From a checkpoint of a small image classifier.
Model: 25.7M parameters, norm layernorm, num experts 4.
Training: soap at rate 0.001, held-out accuracy 98%.
Data: trained on numbers of one to four digits printed on busy colour backdrops, 295000 training examples, 1.0 epochs.
Rows from block 7 of a small image classifier, named by matrix and row number. Rows with one number within an expert belong to one neuron, the router's apart. Each number is 128 + 24 x the weight over its row's rms, rounded and kept within 0 to 255. All counts start at 0.
Before each expert's rows are labels from the 100 images, of 14976, where the router gives the expert most weight on average: "top examples" is what is common among them. Only what is clearly more common there than usual is listed. The data: numbers of one to four digits printed on busy colour backdrops.
# router: router (model.blocks.7.mlp.router.weight, 4x384, trained with AdamW), inputs 128-191
# up: expert up (model.blocks.7.mlp.up, 4x384x384), inputs 128-191
# down: expert down (model.blocks.7.mlp.down, 4x384x384, transposed), outputs 128-191

# expert 3
top examples: on a plate; length: one; first digit: 1; last digit: 1
router.3 [138 103 142 168 159 146 115  96 142 101 111 116 124  72 110 133 126 141 113  91 137 124 138 119 118 150 121 145  93 138 144 135 138 171 119 153 118 120 161 110  82 120 133 116  99 123 141 162 140  99 145 135 139 140 107  99 102 141 135 159 125 176  95 146]
up.0 [122 146 117 130 151 152  86 127 108 139 120 154 136 144 144 103  76 144 143 108 103 129  94 102 132  95 119  87 146 155 123 124 171 133 111 133 120 135  99  94 160 100 112 163 115 117  98 115 115 151 152 119 112 138 133 133 148 114 112 125 154 176  96 155]
down.0 [111 137 139 139 113 133 107 140 141 139 124 163 136 120 112 128 125 172 115 175 107 120 136 156 173 135 142 183 144 122 133 153 146 182 117 123 118 114 105 115 157 127  91 174 127 129 142 126 159  92 120 120 130 151 153  95  90  74 145 111 125 137 127 180]
up.1 [103 111 136  96  95 107  51  89 118 110 128 195 129 113 109 129 179 145 113 136 158 130 152 152 132 146 156 169 137 114 116 167 156 131 149 191 154 130  98 109 155 153 100 152 118 121 117 137 114 136 156 142 124 136 157 112 156 149 146 153 108 133 137 145]
down.1 [128 161 187 112 120 147 147 132 109 135 137 130  96 199 132 131 129  82 126 127 108 124 101 128 127 103 108  97 117 134 123 130 145 124 130 164 122 103 146 173 107 128 123 138 147 152 106 139 116 128  94 108 176  92 100 136 131 149 122 130 118 134 110 121]
up.2 [139  87 157 131  91 130 129 129  99 135 150 118 128 107 144 119 133 126 138 149 147 163 108 119 148 139  90 139  95 113 128 115 123  96 128 110 168 145 145 163 116  87 112 149 128 148 118 150 152 130 111 153 122 109 117 130 119 103 127 181 159 118  81 162]
down.2 [103 128 134 120 127 111 137  66 196 118 139 139 153 124 129 111 117 100 104 113 123 122 167 146 137 168 135 130 136 158 125 119 165 116 135 129 126 175 134 108 136  94 139 139  75 110 107 169  64 111  71 136 135 155 162 123 101 123  98 102 103 154 128 115]
up.3 [ 93 132 133 145 132 141 134 108 165 146 111 148 169 152  90 149 152 161 103 153 142 128 125  62 153 138 155 100 111 157 113 139 106 108 138 148 110 124  92 158 112 113 160 169 169 103 146 114 123 114 137 104 130  84 132 155 127 118 199 132 143 132  86 129]
down.3 [105 128 138 145 144 123 131 137 181 134 103 117 108 130 115 138  87 123 166 147 129 123 135  93 122 148 110 162 173 149 116 143 118 131 146 161 147 104 107 171 137 146 138 101 107 123 124 131 124 102 118 112 101 107 160 149 111 122 106  95 134 153 140 131]
up.4 [134 106  99 151  96 111 113 131 121 150 119 119 103 119  94 163 152 148 122 115 131 129 150 176 130  89  79 125 196 138 112 168 123  88 136 129 109 129 127 123 166 209 152 161 112 164 101 144 164 161 151 107 129 135 127 146 132 159 131 119 102  89  99 134]
down.4 [171 102 121 109 137 167 134 144 136 112 122 123 106  94 104 138 146 124 113 134 160 151 188 118 140 112 102 132 158 113 144 164  87 128 100 130 113 146 126 136 142 135 134 142 145 144 100 118 137 118 107 100 147 124 172 146 127 108  95  96 109 142 130 156]
up.5 [158 135 111 145 166 166  94  98  86 122 125  85  96 136 103 104 148 102 125 154 138 121 142 109  92 120 124 178  94 138 128 132  77  99 166 172 140 130 151 124 164 125 116 156  64 110 156 165 112 111 155 146 102 112 130 118 116 155 119 105 118 163 165 103]
down.5 [ 98 137 109 161 139 121 132 129 172 142 143 151 171  82 106  93 134 151 119 142 109 145 123 141 112 138  98 146 146 159 123 111 114 119 102 123 166  91 116 107 149 106 124 145 194 130 118 152 135  78 149 125 131 109  73  93  57  91 140 168 128 152 138 106]
up.6 [150 147 120 128 123 152  93 112 136 119 111  99 162 111 113 108 130  88 172 113 169 113 134  96 176 168 116 115 121 118 119 174 108 148 124  94 112 141 133  92 122 117 127 137 140 109 138 151 213 129 142 129 137 168 162  81 153 112 146 191 129 106 110 131]
down.6 [123 145 153  88 117 115 153 110 131 110 131 190 126 134 121 145 162 136 125 147 104  99 187 103  93 103 115  87 117 128 158  99 149  72  94 159 117 138 112 134 131 103 125 114 154 165 113 131 112 142 118  98 119 112 163 126 157 107 113 104 110 174 138 137]
up.7 [178 147 117 131 101 125 132 121 135 113 144 129 152 115 109 161 103  77  80 144 122 123 112 130 131  66 120 105 106 145 101 125 147 129 121  86 140 159 122 163 155 121 146  96 144 102 156 134 130 152 156 147 142 139 147 132 123 175 115 112 123 165 144 162]
down.7 [128 112 153 138 165 123 101 147 147 149 115 126 147 150 130 111 155 162 150 150 103 121 113 175 124  90 107 113 147 116 140 138 138  74  92 106 126 146 129  91  68 104 107 156 141 138 144 153 156 134 127 140 121 123  86  98 113 118 141 103 123 134  99 116]
up.8 [159 121 110 128 158 145 167 155 141 118 110 171 135 140  94 157 157 108 111 116 132 154 111 137 108 132  67  94  88 105 109 117 109 124 168 124 127 111 160 106 139 182 144 146 145 164 126 137  70 106 119 123 116 112 104 114 147 106 149 116 118 117 185 114]
down.8 [ 94  92 140  82 125 127  93 144 107 142 121 118  92 133 126 149 128 126 140 131 143 146 131 136 126 150 139 130 165 139 134 137 110 166  73 102 102 100  98 103 125  67 105 146 135  99 132 127 138 155 111 151 134 115  67  83 141 143 148 118 122 125 136 123]
up.9 [158 122 187 106 118 115 166 127  86 105 120 122  79 168 135  91 135  75 161 149 121 148 152 156 139 133  92 153 150 110 119 169 120  87 121 140 145 168 148 126 128 128 161 117 116 159 111  91  91 145 163 107 111  92 122 142 203 121 128 143 115  83 109 122]
down.9 [157 131 129 147 111 119 132 144 123 100 147 176 101  74 106 141  83 154 150  75 163 113 120 125  84 112 152  95 145  93 129 150 138 133  66 150 133  83 110 129  90 132 124 118 135 131 138 135 106 100 160 106 140 117 114 137 109 164 120 138 119 125 164  87]
up.10 [153 138 143 150 132 148 132 126 121 119  84 174 130 161 152 101 132 144  99 138 134  85  96 134  83 157 142 106 140  98 179 115 145  79 170 119 147 107 140 116 123 133 103 136 128 185 132 139 138 162 129 119 141 132 116 129 151 105 183 133 100 116 137 151]
down.10 [129 139 176 123 138 107 158 131 119 122 162 104 122 184 130 104  98 136 128 107 112 158 103 133  79 146 104 144 120 107 157 165 143 142 133 160 164  82  79 124 100 157 123 117 115 136  88 133 153 133 117 156 116 126 162 160 118 106 126 145  91 115 137 149]
up.11 [108 106 105 135 140 119 115 165 129 113 108 202 127 113 157 141 157 132 129 127 112 128 127  98 118 112 134 147 131 125 135 150 154 175 137 133 161  99 102 108 120 161 153 101 128 129 111 122  81  89 168 156 106 133  90 105 137 134 159 116 172 135 160 138]
down.11 [126  97 126 156 135 151 137 150 125 131 122 121 126 157 131 162 129 158 101 150 143 134 148 120 139 155 171 104 137  84 110 130  87 114 160 123 150 154 117 107 169  84 116 133 131 106 123 120  95 141 134 151 115 139 111  96 104 165 114 153 118 103  90  72]

# expert 0
top examples: length: one; grey ink; white ink; last digit: 3
router.0 [113 134 121  98 168 164  98 143  84 142 159 116 145 144 132 127 138 133 102 151 145 134 104 176  85 103  95 140 155 137 167  77 100  81 139 140 136 129 193 134 136 144 120 146 119 163 117 109 139 126 144 148 145  48  93 110 162 135 104 122 138 100 126 179]
up.0 [140 144 162 100 103 122 115 134  96 108 101 156 153 146 177 127 127  93 147 133 105 102 161 107 130 147 123 154 114 159 136 155 110 108 138 137 121 136 129 142 152 138 130 156 117 184 132  82 111 133 138 152  89 124 121 140 140 121 109 100  99 144 161 114]
down.0 [144  99 124 146  89 121 131 157 109 124  85 107 132  84 130 126 102 140 161  90 169 154 153 110 129 126 141 142 105  80 135 145 134 123 124  97 151 109 115 167 123  81 142 137 146 172 119 156 102 156 127 161 180 124 117  98 103 132 136 117 140 108 139 107]
up.1 [149 142 104 136 148 115 167 161 117 120  95 101 110 115 142 182 116 121 138 156 161 160 130 135 138 159  88 127 110 112 141 102 125 107 114 117 142 119 133 127 116 168 117 122 115 113 124 117 127 130 100 163 138  89 105  90 121 158 104  85 159  87 158 116]
down.1 [161  96 170 117 142 121 134 132 137 118 148 116 125 146 101 150  90 118 118 119 162 153  93 130 154 109 149 102 151 153 163 152 120 126 140 144 123 144 120 167 127 133  89 113 164  99 116  90 126 105 179 107 136 122 154  95 113 134 113 169 121 129 159 150]
up.2 [130  94 165 119 140 165 128 132 109 176 123 186  57 140 134 165 132 155 160 101 101 121 131 123 124 128 118 128 131 154 134 127 118 147 126 109  84 133 137 129 128 115 128  97  79 151 142 107 154 104  98 111  98 103  97 163 114 122 174 152 118 131 153  77]
down.2 [ 94 176 102 101  83 100 105  79  89  97 133 133 140 133 109 137 136 124 119 123 123 174 145 143 106  98  85 128 108 130 130 112 148 139 150 112 154 104 150 131 128 126 144 153 165 151 134 120 114 141 111 154 113 118  98 125 153 104 110 138 112 122 148 142]
up.3 [172 160 163 128 120  97 122 146 132  98 160 119 121  96 121 138  98 103 102 124 124 128 162 151 107 136 137  99 107 167 153 141 149 124 149 149 112 110 129 160 117  78 111 148 101 117 183 141 113 143 121 154 123 114 135 162  98 160 148 122 125  66 165 115]
down.3 [102 116 130 107 139 145 134 130 121  81 135 135 101 171 148  98 112 126 159  93 151 145 134 139 123 109 104 151  78 144 101 128 115 137 103 163 193 129  69 129 136 125 183 166 112 124 193 116 105 124 124 141 111 146 168  98 149  96 132 141 141 130 131 150]
up.4 [103 153 119 117 109 150 145 141 140 123  98 152 147 135 137 108 129 167 127 101 119 117 105 126 121 121 129 106 135 142  99 110 150 114 177 125 144 130 146 125 149  99 118 119 134 138 113 135 107 142 134 109 127 107 154 105 127 143 148 165 168 115 136 102]
down.4 [ 85  81 124  99 130 132 156 113 105 122 130 132 131 125 125 109  79 121 161 119 156  85 134 116 105 148 106 112 166 118 139 120  93 126 125 105 109 125  71 161 127 162 166 161 149 196  97 167 157  87 166 168 118 172 151 130 143 136 122 132  97 140 163 151]
up.5 [147 163 133 152 109 139 152 111  98 145 133 108 157 120 121 144 133 174 116 151 128 165 104 107 156  82 122  98 157 114 117 105 117 128 108 126 121 133  79 188 139 155  73 119 170 114 107 156  97 113 103 136 125 139  93 133 118 125 127 114 120 110 164 144]
down.5 [142 140 152  89  89 101 169 154 159 144  83 122 112 162 133 144 151 141 125 155 113 105 134 136 139 121 118 116 114  96 164 106 114 182 104 123 121 133 183 148  91 107 122 133 121 165 158 121 129 176 119 117 103 118 134 159 132  96  99 130 149  69 132  88]
up.6 [103 142 129 100 154 187 127  95 176 110 124 187 156 121 103 164 177 104 127 112 141 138 134 140 103 114 109 167 153 141 165 139 127 142 129 163 113 132 126 131 149 120 143 160 134 140  89 122 156 107  91  54 131 128 122 118  67 148 135 144 124 144 125 151]
down.6 [118 143 105 136 129 136 115 151 140 138 102 103 147  92 128 129 137 128 160 110 104 132 136  94 108  99 135  89 135 128 135 175 179 151 105 115 153 144  90  78 155 152 133  93 102 139 130  99 139 122 165 139 185 142 143 150 156 148 104 125 111  94 131 152]
up.7 [145 125 169 123 114  96 122 152 135 120 125 110 152 128 124 165 151 129 129 171 119 132 150 140 114 129 123 121 125 154 105 163  99 124 118 129 133 124 175 154  77  91 111  92 111 110  86 148 131 122 135 149 135 155  99  99 128 149 123  96 102 151 128 112]
down.7 [107 109 110 129 116 138 140 119 109 123  97 125 111 103 161  90 167 121 154 151 112 154  75 140 110 142 119 120 131  96 103  53 140 173  99 139 115 173  94 151 180 159 123 148  77 139 152 142 132 182 124 112 159 133 106 127 106 112 134 139 128  79 132 132]
up.8 [130 136 153 170 119 148 117 118 100 153 110  90 124 113 161 153 128 141 119 136 158 145 153 127 137 130 133 152  95 135 108 134 162  89 127 154 131 124 103 144 160 153 142 146 142 160  99 140  93 127 125 141 114 143 102 106 101 129  89 102 145 121 111 157]
down.8 [118 106 110 118 140 117 151 121 122 158 103  97 120 159 152 143 129 120 151 144 143 111 136 157 108 113 140 155 149 137 137 157 114 155 145 138  85 121 117 121 104  95 112 127 127 173 166 112 113 142 122 112 108 128  94 148 114  91  96 138 114 112 116 163]
up.9 [119 115 142 142 120 134 103  99 146 121 156 152 121 125  92 160 121 157 155 134  79  91 122 155 126  84 138 107 142 146 117 132 111 119  63 120 131  91 162 101 165  73 129 141  99 140 130  93 128 102 122 103 114 137 136 182  85 114 111 100 110 114 208 161]
down.9 [135 127 111 168 131 103 143 125 158 111 101 165 131  88 136 113 119 143 112  89 112 128 121 132 117 104 159 100 131 113  91 127 112 153 133 177 161 143  55 131 107 165 104 160 105 118 146 132 139 109 144 124  96 106 153 131 118 119 136 120 130 147 104 101]
up.10 [135 126 128 124 122 130 148 139 122 128 116  99 110 153 135 145 118 127 109 123 111 164 120 165 152 106 117 119 131 183 140 109 109 114 171 169 149 124 125 105 183 132 108  79 159 130 125 102 136 164 103 194 116 130 113 163 117 134  84 173  90 140  94 161]
down.10 [143 142 125 151 154 142 111 121 158 121 135 152 136  93 183 142 140 140 137 159 123 113 122  99 195 104 101 161 106  87 144 129 152 140 105 116 154 142 196 101 135 123 177 147 121  96 166 170 114 118 136 151 134 149 136 113 113 123 153  85 143  78 166 152]
up.11 [179 109 134 113 122 128 106 152 120 147 124 123 108 120 132 115 118 132 160 143 156 129 113 127 132 131 146 125 126 128 167 106 116 121 166 123 130 102 102 148 136 146 135  80 122 131 129 113 107 141 154  83 113 102 146  99 142 146 144 124 107 166 102  89]
down.11 [124 117 123 176 112  97 141  84 124 175 135 122 157  79 116 110 119 145 162 151 139 130 145 140 103 100 119 157 126 123  71 103 156  90  90 146 129 160 121  95 113 146 120 148  92 144  97 138 160 111 160 109 158  95 137 153  91 137 129 174 153 111 125 142]

# expert 2
top examples: brown ink
router.2 [157  74 131  89 156  69 155 172 125 121 104  70 111 164 132 148 120 102 169 125  97 154 136 147 136 146  97 118 115 141 144 154 156  87 119 132 167 135  77 155 134  99 120 127 146 100 144 135 131 138 155 146 130 124 167 116 132 127 124 118 151  90 107 129]
up.0 [ 95 125 135 161 118 160 142 125 121 107 129 154 187 132 150 130 132 125 137 133 186 128 121 111 127 163 104 145 166 167 148 153 149 110 126 101 122 121 151 128 169  94 122 105 146 140 129 141 142 112 176 112 139 141  92 151 129 103 132 124 126 160 141  97]
down.0 [ 85 150 135 109 157 159 102 124 200 111 127 143 113 128 115 131 155  91 148 170 117 136 208 142  89 111 128 156 110 130 149 152 132 117 142  94  84 170  69 162 151 110 132  99 101 150 123 101 107 100 154 124 135 116 126  88  74 118 147 140 131 147 144 142]
up.1 [126 108 157  90  46 174 129  94  95 136 139 144 149 131 114 122  95 114 124 115 107  80 127 102 104  87 101 132 132 149 115 137 115 193 181 150 108 104 166 131 132 103 149 180  97  91 123 180 129 169 127 111 128 157 157 196 152 111 120 111 121 107 133 133]
down.1 [ 84 107 123 148  94 135  79 192 151 104 107 132 102 125 125 140 118 119 127 107 147 122 112 133 148  93 114 119 112 124 120 100 143 106  79 128 148 133 100 165 163 133  66  84 126 115 110 121 151 159 131  91 141 106 125 130 111 180  98 156 127 150 148 115]
up.2 [103 153 137 105 167 150  99 121 158 119 161 151 133  97 113 124 108  99 131 163 166 115 157  96  94 108 140 126 104 104 165 110 118 143 119 149 161 117 170 110 175 158 142 126 172 146 109 102 140 127 100 120 147  79 134 152 154 123 126 166 160 180 132 101]
down.2 [171 122 148 136 173 156 137 158 143  90 149 148 141 113 130 136 152 110 142 141  72 168 173 140 149 127 148 125 124 144 161 138 145 172 119 125 105 110 128 136 104 142 119 115 134 107 141 122  86 146 144 165  97 145 132 110 143 124 135 126 141 158 137  94]
up.3 [113 131  97  91 161 151 102 176 105 139 123 162  91 105 138 173 119 124 142  75 121  97 123 129 142 109 140 147 127 105  85 105 154 123 105 143 131 115  90 168 136 102 113  92 138 144 168 151 158 113 130 151 123 163 132 166 140 159  97 165 124 104 144 123]
down.3 [145 128 165 107  70 120  68 128 120 111 122  75 114 114 140 160 147 114 125 157 166 123 129 141 146  90  98 110 118 148 116 136 157 130 178 116 138 133 113 145  95 145 121 113 141  55 125 126 138 141 136 130 128 101 158 168 135 122 120 132 158 106 119 134]
up.4 [144 119 106 162  96 130 121 156  96 130 112 120 178 128  55 153  69 116 121  82 100  98 116 150 130 137 123 106 104 156  84 123 122 165 134 131 110 110 131 114 142 118 137 125 142 109  92 154 186 138 155 124 140 138 121 158 117 112 101 134 111 140 136 143]
down.4 [138  92 152 157 187 113 128 136 132 168 125 118 111 137  57  98 141 155 112  77 152 148 136 129 107 109 114 119 119 111 153 138 147  93  90 118  81 124 138  93 103 123 170  79 112 142 155 103 155 129 144 174 119 148 117 130  91 167 117 112 103  93  97  95]
up.5 [152 119 126  92 108 132 137 105 130 109 162 181 118 161  87 102 118 122 162 124 137 126 105 128 112 137 127 129 135  98 124 108  93 137 104 165 133 155 136  94 111  86 143 140  77  79 120 138 180 119 111 169 120 103 157 135 145 119 163 113 136 136 189 159]
down.5 [107 126 131 133 147  92 103 131 147  96  98 153 144  90 150 108 107 128 131 114 133 135 101 122  89 133  90 171 127 158 188 128 122  76 105  78 119  85 135 171 132 115 116 117 138 122 137  99 168 139 137 132 140 113 104 179 105 122 133 164 136  90  79 117]
up.6 [124 175  73 123 143  94 134 122 132 105 104  91 152  89 123 120 168 110 114 153 161  97 112  91  95 165 131 137 136 132 120 117 113 137 129 147 128 126 135 125 132 127 144 149 105 122  91 140 140 158 160 167 120 133 141 152 129 160  83  74 163 197 121 135]
down.6 [104 134 140 147 135 132 126 138  98 137 109 133 126 101 168 122 112 124 134 114 124 163 132 108 123 171 140 113 134 122 161 127 131  91 163 114 121 134 121 170 125 103 117 163 144 145 125 163 114 113 148 110 135  93 125 143 116 120 132 108 108 155 131 113]
up.7 [127 123 104 172 150  91 110 170 105 161 129 109 115 134 119 107 118 147 153 175 120 138 110 102 144 106 139 116 174 150 126 117 115 120 160 132 166 107 116 123 125 122 122  95 145 173 103 152 123 110 151 154 124 106 153 138 160 150 169 229 165 118 152 145]
down.7 [115 139 155 123 175 116 100  97 132 138 141 108 128 128 107 176 105 112 132 172 130 124 132  99 124 155 134 138 119 102 141 117 158 137 145 123  99 179  65 125 164 131 154 120 130 154 129 115 137 158 122 115 137 120 152 100 125 159 137 113  98 144 153 116]
up.8 [209 151 130 104 100 116 117 143 171 157 129 105 111 158 109 112 177 102 117 127 119  96 132 134 119 116 105 166 151 150 124 137 178 126 110 137 171 127 122 125 165  98 148 126 141 142  91 169 101 167 100 131 107 107 101 141 140 123 134 106 158 137 134  89]
down.8 [134 115 137 125 130  92 119 114 115 136 145 123 133 114 131 146 133 107  89 127 133 129 139 125 132 131 165 123 154 135 126 120 127 140  92 119 136 123  70  88 150 149 172 102 120 114 145 146 120 131 174  99 138 144 115 110 130 134 109 150  88 110 146  97]
up.9 [118 124 127 158 170 106 118 155 152 139 179 113 143 136 116 130 154 163 149 128 105 126 120 122 117 148 177 142 136  73  60 113 135 113 111 153 104 156 118 125 135 120 186  91 119 124 143 129 112  95 119 124 181 153 129 113 143 147 145 116 124 154 154 141]
down.9 [ 92 144 127 152 141 125 135 126 134 142 126 104 149 121 152 152 160  99 162 130 121 124 110 167 139 122 166 149 102 100 106 142 131 160 110 123 113 119 147 142 137 130 122 101 142 125 132 147  89 158 144 169 152 141 113 118 207 118 164 122  67 168 110 157]
up.10 [121 120 174 111 160 122 134 125 134 129 120 109 156 118 147 106 150 172 153  71  84 111 108 141 106 110  91 137 109 122 127 127 129 149 125 132 104 108  92 114 171 120 114  98 121 109 113  96 124 108 135 125 158  59 141 152 156 142 122 102 134 152 103 159]
down.10 [148 101 109 120 132 101 168 174 135 136 125 139  98 140 124 110 149  87 154 124 129 115 174 165  87 150 121 147 102 124 127  84 111 137 136  82 102 121 114 137 161 122 130 141 132 155 150 103 113  81 139 129 161 163 144 121 142 104 102 130 110 148 148 129]
up.11 [ 95  96 133 132 149 120 106 164  94 132 125 149 155  86 143 159 178 117  98 137 155 111 140 118 149 145 134 115 162 138 123 136 157 109 175 119 119 141 102 148 120 141 147 128 111 155 133 130 103 178 107 148 165 131 148 118 108  90 161 104 117 103 122 108]
down.11 [109 138 116 133  71 134  99 138  97 143 132  80 156  99 146 113  98  83 150 144 108 113  94 100 102 133 121 122 134 128 125  89 110 158 109 127 146  96 159 146  96 112 108  95 110 103  66 126 140 174 145 126 148 132 108  97  88 107 124  91 105 117 130 142]

# expert 1
top examples: length: two
router.1 [125 135 115 148  73 178 135 114 149 140 108 164 144 157 113 102 141 136 104 153  95 153 178 124 186 123 145  79 125 127 127 138 162 133 172 137 113 152 136 153 161 104 144 129 105 144 154 113 108 133  80 120 114 145 107 121 112 132 107 125 111 141 141 134]
up.0 [151 128  78  91 127 114 122 115  77 179 132 138  94 140 121 146 122 121 105 155 114 155 113 110 118 118 116  82 101  49  99 117 110  79 155 126 125 125 130 118 114 115 101 122  68 152 120 130 158 122  90 114 132 169 108 162 108 137  91 159 124 105  94  96]
down.0 [144 150 132 112 146 128 134 166 136  67 150 178  99 122 137  93 120 162 100  89 149 131 109 149 144 104 124 127 110 126 132 117 123 168 111 154 138 119 111 117 124  96 129 132 119 125  79 153  80 113 127 152  91 102 122  89 159 146 164 107 137 164 122 135]
up.1 [118 153 136 148 138  94 133 134 157 157 161 102 137 112 175 184  97 101 166 148 108 173  86 110 163 182  94 110 133 133  58 129 108 140  98 144 111 114 154 125 106 156 110 142 123 142 133  88 124 120 121 149 121 124 117 146 142  81 134 117 132 147  88 134]
down.1 [135 172 108 131 141 118  90 119 100 145 108 157 119 177 162  83 113 133 101 138 133 166  79 126 136 163 122 142  96 150 124 104 132 154  96  80 152 101  90  97 139 136 145 151 117 116  90 144 122 150 116 153 134  96 144 104 109 173 165 126 115 122 191 135]
up.2 [135 125 111 112 129 145 146 124 154 102 111  99 108 133 150  97 122 153 130 135 160 112 130 142 147  74 156  88 160 131 130 118 135 145 109 112  91  73 165 147 142 130 174 136 117 112 113  95 105 123 130 128 110 175 142 105 171 141 124 109 123 159 142 140]
down.2 [131 114 122  83 127 153 145 132 100 117 115 111 115 128 107 122 140 132 106 126 126  89 122  70 196 135 147 178 116 107 149 128  68 163 104  96 121  97 127 156 130 147 104  66 112 153 144 113 123 143 130 133  83 145  88 167  90 151 113 130  99 107 112 130]
up.3 [115 129 204 111 145 134 139 122 146 134 134 172 123 114 102 143 119 105 151 107 168 117  94 128 121 143 160 117  54 138 133 111 115 127 101 112 149 141 105 119 128 143  97 140 179 149 143 133 153 100  97 139 120 154  94 138 127 173 113 130  77 122 146 118]
down.3 [119 143 135 163 112 148 129 159 142 137 115 127 159 141 143 123 159 145  86 108 135 124 148 185 138 150 103 170 165 152 131 123 108 102 138 200 139 136 143 120 119 102 113  83 109 148 170 106  94 143 120 140 149 129  82  60 144  92 177 121 123  98 130 148]
up.4 [131 142 132 141 153 136 125 114 120 160 173 128 121 125 123 129  92 135 168  95 106 109 143 141 121 115 111 110 159 120 142 106  71  93 148 147 137 101 111 158  82 139 104 124 124 122 143 113 145 109 113 141 149 112 124 168 102 143 146 111 130  97 161 149]
down.4 [125 142 121 147 175 145 138 157 145 108 125 127 149 144 130  98 140 158 144 150 148 141 132 139 139 142 172 117 129 133 128  62  92 137 164 127 120 118 123 124 189 141 146 128 125 164 156 184 128 123  95 140 124 105 132 108 136 157 124 168 163 165 134 120]
up.5 [126 119 109 109 156 142 145 156 103 158 114 140 129 127 105 128 103 121 148 124 151 125 115 115 154  85 132 141 135 139 114 131 150 140  84 107  85  95 103  84 132 132 135 112 142 142 160 109 101 126 119 146  95 109 131  90 112 103 139 123  99 181 158 149]
down.5 [159  78 100 140 109 123 145 136 122 125 141 160 136 139 182 133  97 109  77  97  69 165 102 107 120 133 141 122 150 162  96 122 127  97 165 143 138 163 201 119 118 118 119 137 148 117  98 130 118 136 173 117 127 124 164 120 145 132 146 159 125 111 121 122]
up.6 [140 118 120 159 143 121 108 141 120 106 125 138 154 100 123 175 172 126 124 122 119 112 145 180  82 154 102 114 157 147 156 101 125  94  81 120 145 102 109 114 110 146 202 173 101 123 105 136 128  96 140 125 133 137 127 105 166 124 132 150 111 172 160 111]
down.6 [139 150 140 156 153 124 122  93 201 127 109 141 107 158 135  86  94 115  93 138 117 108 120 123  99 119  88 136 111 130 104 140 151 205 149 118 156 167 159 156 198 130 136 125 136 130 105 110 160 159 133 114 130 113  88 120 115 120 137 155 139 127 121 105]
up.7 [112 120 118 143 121 110 142 143  61 122 103 106 154 105 153 157 119 133 134 135 149  71 116 123 128 144 140 158 137 141  86 172 108 153 115 108 151 165 137 159 144 128 142 120 126 120 144 104 129 156 133 143 101 130 170  93 166 145 125 152 113 156 130 137]
down.7 [107 102 136 138 115 120 156 121 168 121 149 105 150 181 122 155 145 152 126 163 133 133  77 100 113  96 105 126 153 101 109 118 129 134 112 113 108  77 139 118 108 142 143 129 103 108 126 129 131  97 140 151 129 125 114 124  91 126  89 143 124 182 117 145]
up.8 [131 156 130 134 116 133 122 109 132 147 136 114 160 159 101 166 140 126 132 126  97 126 132 116 109  82 207 144 138 140 118 124 107 152  94  86 140 102  97 112 137 177 123 132 111 137 125 189 117 137 150 139 135 101 150 136 135 137 127 154 162  79  72 142]
down.8 [131 143 102 113 176 187 137 126 133 116 134 148 153 124  88 122  87 166 109 126 115 128 136 138 130 123 120 156  90  93 117 139 140 130 100 142 130 148 123 105 128 115 174 115 103 170 145 124 104 141 107 147 148 161 138 121 112 158 118 123 149 104 130  91]
up.9 [115  92 158 129 146  92  90 150 110 114 105 118  87 174 153 138 121 131 162  81 146 125  93 143 134 101 142  89 142  88 115 124 130 146  89 147 119 120 103 169 169 103 114 117 137 136 154 143 149 140 154 144 139 102 139 122 102 132 148 146 109  97 131 155]
down.9 [ 97 142 154 123 134 137 120 104 121 185 138 137  85 134  92 108 173 144 173 121 104 171 121 118 102 111 136 155 114 151 141 135 132 147 141 142 157 109 140  98 114 120 123 124 143 129 129 116  88 172 108 115  93 151 144 134 118 114 132 177 118 135  88 152]
up.10 [156 131 120 101  96 117 105 128 157 113 167 156 159 152 127 125 119  87 147 129 152 148 143 131 113 109  91 107 182 179 112 148 155 142 147 139 128  90 110 102 177 163 116 163 125 138  99 119 140 108 157 132  90 168 156 131 104 127 104 145 151 115 159 122]
down.10 [124 105 116 143 161  88 114 149 130  98 132 147 124 166 142 143 123 123 150  94 158 123  98 110 107 155 129 139 103 117 107 137  95 146 143 124 107 145  99 126 138 127 129 113 101  83 140 128 176 153 102 106 125 110  93  95 148 138 111  95 101 147 119 123]
up.11 [135  97 139 131 120 138 107 110 159 142 149 131 120 145 134 145 145 108 109 142  95 183 101 150 167 180 128 135 125 114 109  94  86 123 116 117  84 167 164 116 118 110 103  94 120 141 151 164 137 113 146 102 118 146 136  97 104 131 113 152 106 123  85 159]
down.11 [122 137 128 126 143 131 121  96 140 104 157 100 120 128 161 139 134 129 190 128 152 104 122 127 140 117 100 123 144 169 145 149 128 136 117 160 158 148 137 115 105 106  98 134 146 146 138 139 156 159 132 132 113 115  61 159 146 115 126  94 121 117 175 125]